From a checkpoint of a small contrastive image-text model.
Model: 10.7M parameters, encoder depths [4, 7, 4], encoder widths [80, 160, 320].
Data: trained on drawings of small networks of dots and links, 16.1 epochs.
Rows from block 9 of the image encoder of a small contrastive image-text model, named by matrix and row number. Rows with one number belong to one neuron. Each number is 500 + 50 x the weight over its row's rms, rounded and kept within 0 to 999. All counts start at 0. Numbers have three digits each.
After each neuron's rows are labels from the 100 images, of 14848, where the neuron reaches its largest size: "peak at" is the part of the image that holds the peak; "top examples" is what is common among them. Only what is clearly more common there than usual is listed. The data: drawings of small networks of dots and links.
# gate: MLP gate (encoder.blocks.9.mlp.gate.weight, 640x160), inputs 0-79
# fc1: MLP up (encoder.blocks.9.mlp.fc1.weight, 640x160), inputs 0-79
# fc2: MLP down (encoder.blocks.9.mlp.fc2.weight, 160x640, transposed), outputs 0-79

gate.449:538538372525530506537516506518445550520472487478440543438401439496577606529501445502508457415485565429543462526530527477467525553502504528362552503384550510528509464606508422544537612512587498550493447463470516546521525513430440608557493475
fc1.449:461469489599527487561587496496506556469546475535446470582521467448458497567457474550503472462500380567517515558461469395508592544440467496348513482518546540601478548495585416492473436485467458544588530437409544481502497461475471575531468497
fc2.449:457481487527556418516467429450378526470539463467536510548569445489414500559457551467527416415547435516490514429494476453472530467473467472492558427468505471572500490541437540451515463508512488601509570467511525538544547460416406515532592536
peak at: top right; top centre
top examples: five dots; star; teal dots

gate.21:574448641447581516469433542516473509448517516557507571441405569426587539562533498563378472547507486481497490481495567460470496554507594561460483449379565545525522483499549514531481515496494513490570533426492551479497494573534541511546552568
fc1.21:493507448502432467427428408477588528516510509533427567553500500538459452555533582530570499464441503503513527500488524455485560528498567466491498565540482450529494555526455560557456563478431454500483462495518502485514587436470451515527524486
fc2.21:550457576450493418425427460510518491449541500520500468466466498502546551506562555473485630564565493462476457533499483542459510490424544525436542506428557514507562478500435505429408536518435493502512587498529506562526659476579474530435451469
peak at: top right
top examples: five dots; blue dots

gate.18:469470500504494447567584483463524488436471546471480476462486562558524563585475405453542516475446490479500365451459412463507520493508427576504489483520491512551509496505527534456420555565415448530550478526442443374528499462511465536402548533
fc1.18:540555505537561589478470483551476466588429414444507573475497456491500535501444537483448453507490478445567579434480592501473511502515455513560428575505564480469478498407565485531442540465557584525444485568559488601494493491497468544524473461
fc2.18:467612492513531534570479492554461499513574495462510431476450590478522478494509498443602512500532417447545475446479543468430486461543462515628485496477513544620526471533558464518416555531477463579463377628541382459538527574522448453492471561
peak at: top centre
top examples: nine dots; grey dots

gate.259:487576535499515490524457508531449479405505498449517467417592548527551386464483471443460506570460625503477499525498477498475555574469478471448560489481601514449420472428464426518471488434484565454533538439468569440550438484436623531551595495
fc1.259:576439496481469533444469417544499528517525514542477566515492555499508459484496484602537556436538385465532439533490501513530429468560608544499402531515496537484517581584410547464581493559481515529432476587458494515503388462572378448445618497
fc2.259:514564451443457634483498503572481487498514515458440513455565525498598512487460462491479540591484386429544546524530530488503462480455513577470482444478452487440512458552547575424517559505579504486461499555396505467517426502483458415484590535
peak at: top centre
top examples: star; nine dots

gate.230:482515457493431551493473544518435610473596505456465496457437543478465433472516524576500607491455530544562562558536519496524494440495596427505481573440538468527498495491539570539504415450456434550417480509446516536443463471475559500526476555
fc1.230:478460474493488553488468510462473576462530449527473439492488575589468518443514513541427603515522596473474494446569512485481474513474626499521386494434504537473487448559491542470461519493550446561495471474496507474511514547422505476515482517
fc2.230:410485460483604549512541572512376498516432466490497462522479490560487390493564514536408396507491482443442440487433529562406487463489546523488461485490466504483416440470479508540450513550589526411444538482474490546502428553467430484531527491
peak at: top centre
top examples: pink dots

gate.22:413582496480365463480499492434521496486560465458439482452532487550580578536534527493523395506395545517513569462510531554524515557465512466432537501467483522465539558496571504599503547531542529421485421580575496539505534562429538466494449502
fc1.22:484591501511538509520584459408554505483505527351524506497534517508462608559509533560545437491441491547445538472481552538582451525486471451467421490575548560469523552523483573551485445508532473427548408568591483502495544581542607483494437448
fc2.22:568490484479512551541559582508432509535511447443486513533551475497481414507440484513577414504429475529481554542518481561539541530416567484504517549598560558484490587489601467425537474490489487497506534486488500416404497636462524439524465480
peak at: top centre
top examples: two groups

gate.575:547596475587442519503550483513521561470503512476505399510535538431492519427504447478589559495486667377543532571555518464506603530435431495525523459467471563545466504508485459508438468498447508472491558483571431549527475495467493464453449491
fc1.575:527515503506523485495431482523462470461363453461492636540509457427579560541469473402557586462549604463471510456492507474463547558476571521485463540480479498500396544582560596443470464484489498523486499532534499508508411521569484519421453520
fc2.575:542545490537508603537487459496479481448492508435490431523442511532468546468599543544426359441590607480511515512396556343444446433575486443591528576497508615495541480530538490594432499493542470541481581460541471419503499506453584482469498559
peak at: top centre
top examples: ladder; laid out on a circle; eight dots

gate.263:488546584502442556419517559500519484458602504495380506498498485481591514484524500563499465586504494519515550352466407479485441453538569563433498557604608547558470481501515543474479557452487575531451437575546455522466485359515502563523462372
fc1.263:545521412455559533519489383526447493469429523529561589431518457588485505535526394536492565489518464458406481523514525510448460534476453451627453468517496498470443491498498418538464445556424501453503513453500455505513527523379571556503463563
fc2.263:511512454466581350566581401533511485464452458476461415529408448514473488549455486562554518571476443433496555475480475575497498529449460477539495543453490539494425537537508515504506411455468434496558531447502495524504574382452511456389431548
peak at: top centre
top examples: nine dots; tree

gate.337:477548511484483474524562525500526482421563511500423477513574553509505488569544519499551484464562431599539412482538474472509507577453475446505561517453536541586550536518533419524558613516483481507441584601445555495464524468445407453436486562
fc1.337:543542503534484397523529568545423464488436477547637570545457423556489427478499544444417490579494476517578495525453527537531518505625497489419445535490588464545472449451541536482494476515556588526503432510512601513501430488487431530437474586
fc2.337:592509572577510453487539486439548567443515514575534496478459492517592435461433606466561509625536474643560396535519483533428531548538463496505473570465428488481551442477448451464576574492559503487525431525533518518465495617485463471452522557
peak at: top centre
top examples: star